config = dict(
    crop_scale_min=1,
    horizontal_flip=False,
    translate=0.12,
    norm='groupnorm',
    pixel_unshuffle=2,
    widths=[64, 128, 256],
    batch_size=256,
)
Rows from block 3 of a small segmentation model, named by matrix and row number. Rows with one number belong to one channel. Each number is 500 + 25 x the weight over its row's rms, rounded and kept within 0 to 999. All counts start at 0. Numbers have three digits each.
Before each channel's rows are labels from the 100 images, of 14848, where the channel reaches its highest value: "responds to" is what is common among them. Only what is clearly more common there than usual is listed. The data: larger renderings of crowded toy scenes. In brackets: how many of the 100.
# convs0: first 3x3 conv (model.enc.1.1.convs.0.weight, 128x128x3x3, each kernel summed), inputs 64-127
# convs1: second 3x3 conv (model.enc.1.1.convs.1.weight, 128x128x3x3, transposed, each kernel summed), outputs 64-127

responds to: snowman (29)
convs0.26:504501479475521482511515484552485493507520526467470501472492477512486519481531496519499511438486497501485446514518493479507499492457505489474482504505511513486469506524447563526479492525509433
convs1.26:508522481503514477491509516498550495489506507468500516540506489475495483522518507519496476520534522477494469522504476533525505557543504499462481520513554515499485531470508507514553537503545572

responds to: boat (39)
convs0.12:514556476479519525528515456528452493478510513471473483507470488502501489502507468476486503436490511492512473486511505494502465498469502485504491507557512489532518482497493527470481494468466460
convs1.12:508480474559502506471513498495479535507433495455503496488475497516490451472506539497488541510485490506528460535522559503520505492453462516484463501487528543491509472521478479528502451482498517

responds to: snowman (37); largest object: snowman (30)
convs0.74:509483522418519481508506497509500494470529514504490539476486494495447517494525506526500469444525504474500474509497521497498471530534513514481446514485516512518509490524475575519451471485538473
convs1.74:510477488532474462504489468486487442521513490514497514512531447474519468506483491523497495541495521519519487465477515512489529494516486484505487486501503480496526481493479532475450489496497460

responds to: house (30); largest object: house (25)
convs0.29:526463455499508520502503522509506512497448508518511479490478530516515516502501513422497568444495524485531469481511461490517524478495479521538490484498513493501513501466523537500528526477468481
convs1.29:478506504465526507534535493512511512501563513530490528498517517477490497505515462503522483491493522519477529485444510510518462498537529529452551479495543514493478530508485507485506496493515496

responds to: count: two (46)
convs0.86:500511516453491455488494485518498480463481489493514535520552486512458508500490505468562459495508493564472505515499509453514485532480520528500475547521469495509504502563477469506527480519473539
convs1.86:498490475515486524455471513504484498493463493485492471470470477510483473493490507514484518469466446506538498502481512517515461472473482501500549491496492484518496469424493527510485528545475482

responds to: robot (30)
convs0.39:558506481447509512464508495523504474507494476510503515506495504507488505490464535560518466408519506487474440492484474509507512519521487480526479535503520530501492467534515492478452473471519476
convs1.39:492496514519452482498545476505485438498535509472516512470524484520536453502439484509493484531462467508497451493518529507501513505521520507489498467472456526497490454475511517510482518509510495

responds to: mushroom (40); largest object: mushroom (26)
convs0.51:525496488459475521505520491520521495491480520495443495557501535495481492486502512528495445427538516487497538480529520482489504527530542499480474546490510486494508473520463536503451482509525481
convs1.51:562477481509505494450497519498564481522551469508548519489533462491529484500511449497505500507478469481492496477480476529463506528511525485493497450449481492489497543501497478469487490516503509

responds to: trophy (56); largest object: trophy (30)
convs0.21:482504510565469543467487522536506567500539544475467513475510511472490485489489459495488498485521531493448496471513485485496539458502490459510489509485489460447490481490477490480494504463519498
convs1.21:487493515491519473525546509488521479491491509459482495487500461477507540519501503502507509500541495513504516514504469486500473515485511516525487506559496527562508451516504459522479508516522529

responds to: count: two (55)
convs0.105:563486514503523535469483514503499515525494521495492473521476458535504498527520495509475483527450502512481513480464497512503555496500475509457491513531520510500432477462512457472518496532512513
convs1.105:492510515457537468505515480559508436487572488507472495476483534497497525491499519494509501445516510467537533448502498480455488522543482509503523497444516485487455491502472489555473474452482482

responds to: ladder (40)
convs0.10:484502519527514503511540544493516520537478489509530512495498494499526503503540496507525528451527490517506449545507544505507499479513505501475446485508506504498456505504440468493527477440515481
convs1.10:489491509500509506479498533499485459486494495466522514512556559496536510518513514494500480523477497453489451559499520508493506475508493525515458492520445523482465506515513474477484490479450499

responds to: snowman (32)
convs0.78:492488518471474565520516489489500493440489498494518486494463499513469488477450495484497472474533499536490443479472535472477497494537508474521478492521498484533459469518521498502468496486543477
convs1.78:535508501485519468504520505517436529529473505507493465481528474483480523536463514523507513505519471503506532504529459514551540526458496524462498482443439475520495488510458541503483505480510521

responds to: ladder (31)
convs0.38:466468489473525519541526505494456508496537550483520500488500523494463519495485458457486492488527472473474495516504491489483500483470508460477486463484507505510502497482457526480440496476494444
convs1.38:514477497516497532491487482472521513512511479547449502510512492518520485535512518511458480497440508494512505528454514467488491465498505487514500515566541539449535518512490499502513459489539498

responds to: mushroom (40); largest object: mushroom (33)
convs0.120:503503520440544514522505503509552447506512519491497495513548495476506486510495487502471479509478503531517485494503534445540499510486515489491506505473519519522456477497500522496516517558564486
convs1.120:485475476487465492501494509512495517491504501460455507445455451498493518485490473499478494491513503489480545455489490446457492501506476483464478493501491473475486506511458502495503431516446469

responds to: umbrella (51); largest object: umbrella (35)
convs0.33:508491505432487502483566522466486464493481483527443507493511514485478514480462487498472489528458500476490493485499481498539505493479451501535473488472560519516517477460502526519487460448474484
convs1.33:523504537505493503426493489494490480534486498479504490461503526518484472479486473460527521500494507508518439472490489468529502543449508531474512521501541532504475503478470479503506526508492511

responds to: table (35)
convs0.48:470473512498502517469509531481488567476509439513500535480494508508526483534464514457516487485477473483495490478487447509531485500477508491477458467492512521495496504493478491506464502469511478
convs1.48:490513522512514514499529485483457459518515492501529502529518502443458509511547496477476515500526486495483482492502516481469470462509475487491486515499540482526491446458500465477500490473476494

responds to: ladder (45)
convs0.63:503480497448505529484506504487501519492483526482551477498482508483514446478510495475523481483489474473492499533524510495489478481516506459509475480514517505510466504515498480507470534509570513
convs1.63:420479500584488489523488504510510461490480503450468527555485502506503525489521517503509480478518552483519521514507529513536519473482493495505492516571467518484510475479513520512511482455475499

responds to: light from the left (61)
convs0.73:512503511497472502498486460497498494459479495509487485488512487478468509517490499452502527445514545531482500535490482499504481468516526512488479543510491525538485525479480472482452492499479462
convs1.73:522499546531498485486485523513546564499542511554492553546495485502458515512446494517516485489494497471503535449496511486540498536548504501537508522494495484481500494529503542516489493492546513

responds to: ladder (50)
convs0.87:494526494497488459556495478484527475498475589513503518513481495494479528512527480480511505468562544502499463561516531477474446481498520492474527498484498504467490507495508561479507503472518467
convs1.87:458470480516496489548480525494477562502515445505504486498521497506517474492517503513452483492503502454500572494481511490476497524473459477492500511522477515464532478497482495492487475480536468

responds to: count: two (43)
convs0.36:538502489522485436464484490512509525487521485525486539523456498515460514503494465535515493547515498482540478500467501471485488494463483499502507493534461503472492466454506520468501502452522489
convs1.36:476509496465512519507542479490448508512474505532465498473496479484500503471497524491573501472520532488460513549508528476525472512479502496511481544526533503509542492506502526507484487495514516

responds to: count: two (41); airplane (38)
convs0.103:571519458479509498518480481529478490482494514487531495489491488499500509485517506571503508545479511480511491472494499553500564483473483507486496521503509520492489507491491522511508529487482486
convs1.103:496504508514466511510512482490506502491542496550492508483468532516471481514552495503502483454506514528511522515476502464447460543569529483510516495482541513492487502514505470493506486487522479

responds to: mushroom (41); largest object: mushroom (30)
convs0.53:529476542469515497482475470503491519492508468487495502477487476478505507492469499555496488491467530511515533488501470519506504546526521485492488559473514465512496457438547497510525479465484522
convs1.53:506482510539513522501486497526519521510513493487521557499525483513469531518477507502476510515525444542504497440537527528519481476553496489504537484473478516501483523559509531471520493514519483

responds to: chair (40); count: two (40); table (33)
convs0.109:452491484438485513514544540502486490517507482494536511484570489478486469511477532452539514468509482504467510577472477518490503503455511476463512513507479525484499499478513507506504496478521476
convs1.109:503485509547490474477505463462530499531517459517478503473488536490490488497495445498525496494472524542429542461479485465466488483495508485492505474505515510512491488469481473517491509486508483

responds to: dog (33)
convs0.32:499482477465480503472490480508468491466527513525517470496438489487500462524504501499510498484489508434513475466501502522503520483464454512477497497495501468541485506476507515500470495532524482
convs1.32:442513497515497491496484466456526489470475472447445524500522505545490521500487543489533495440521553505531472533484503501468515510512514493518518491536478539522488450505473474523540517486524469

responds to: flower (31)
convs0.99:517498495520496511472514499477486450522494510459482529456474465509501490505504476524488493495438502478498484434487524514491540538509498485508475490501522486535515469482486479501497498545496508
convs1.99:501498511469505510497494483553509512479489541508477429512478495482487531523502520478504502518494529541485532519520482467533461523517496488440529558496424493501520506476516487506535527510530488

responds to: candle (42)
convs0.43:500494484514516517492493490530475504486498514544479453495491489535501475517515472477504522422533511453516470498506481496509463473502506488489508473468476484503529489521485566540499495513515471
convs1.43:479498544483511492495529534540535521481519523478500524532498501518481481544483507498502511530541489513499496537529513519481529531487511521465469516514522509497482557516506516525439511493540507

responds to: barrel (52); largest object: barrel (41)
convs0.31:478491532468455446568501481483481494529490519509444519439533502514457503486512490449503508514522509499478490535513529467557487500461501522495493500506513527506501517510488488512490462485485475
convs1.31:525476493521499486484507501476473521512498486507496505513551512497506480506514501506530494449470479528481547474460495498497452484497546510491498472496536464502504516454492494495486481532490485

responds to: bottle (39)
convs0.61:501462475447511503506503448503502529483525495503488533489520470486475537475484490481482492435490505508475451522537493468500492503492508471518492511487511528526471471507492532481528462481558467
convs1.61:458493515517484453472473492521505465493468475418474497483494490487513479502534490515508453544488499470496463470505486512477521491509465482478473489485485453485494487470493478509505543507537497

responds to: tree (55); light from behind the camera (53); count: two (47); largest object: tree (42)
convs0.122:526529447489515517510509488484523511554513471506508510510541492514492462500507472482531503523476537518496494439525492477470545482511507497482465512512519500531465483492510508504535509525546498
convs1.122:490501507494533487528468498530517484495488496475479506503481512538489517480482482483451476510504459515500511518478493485501509520546475549492513491495520533463485479500503494543513488479460468

responds to: airplane (30)
convs0.40:527432515539468459463528513513493490492471518560446476463504482503468558502521514552534522487519502474510477487470497484472525481479515513505489454503531466506486443470454512513489497497521477
convs1.40:519518498434548519514527491487485514522520479502504533502516506475464475531493561473474507471533530502533504519547532527506518531477523512516496510499542534485483507544516537494459529503480474

responds to: house (36); largest object: house (31)
convs0.4:476471517461518526516491499497466475498515506493528483512542498510479507504493525468503462462523503478471430485474511480528517515538495485493516476476507517510493514533478530493477493512520469
convs1.4:458461463505464472492486521474451478486467472497452477488517506498514514489491473460484486523485510508483441459472473446490528501450492500487485489523494487494487477530486450527473512485457466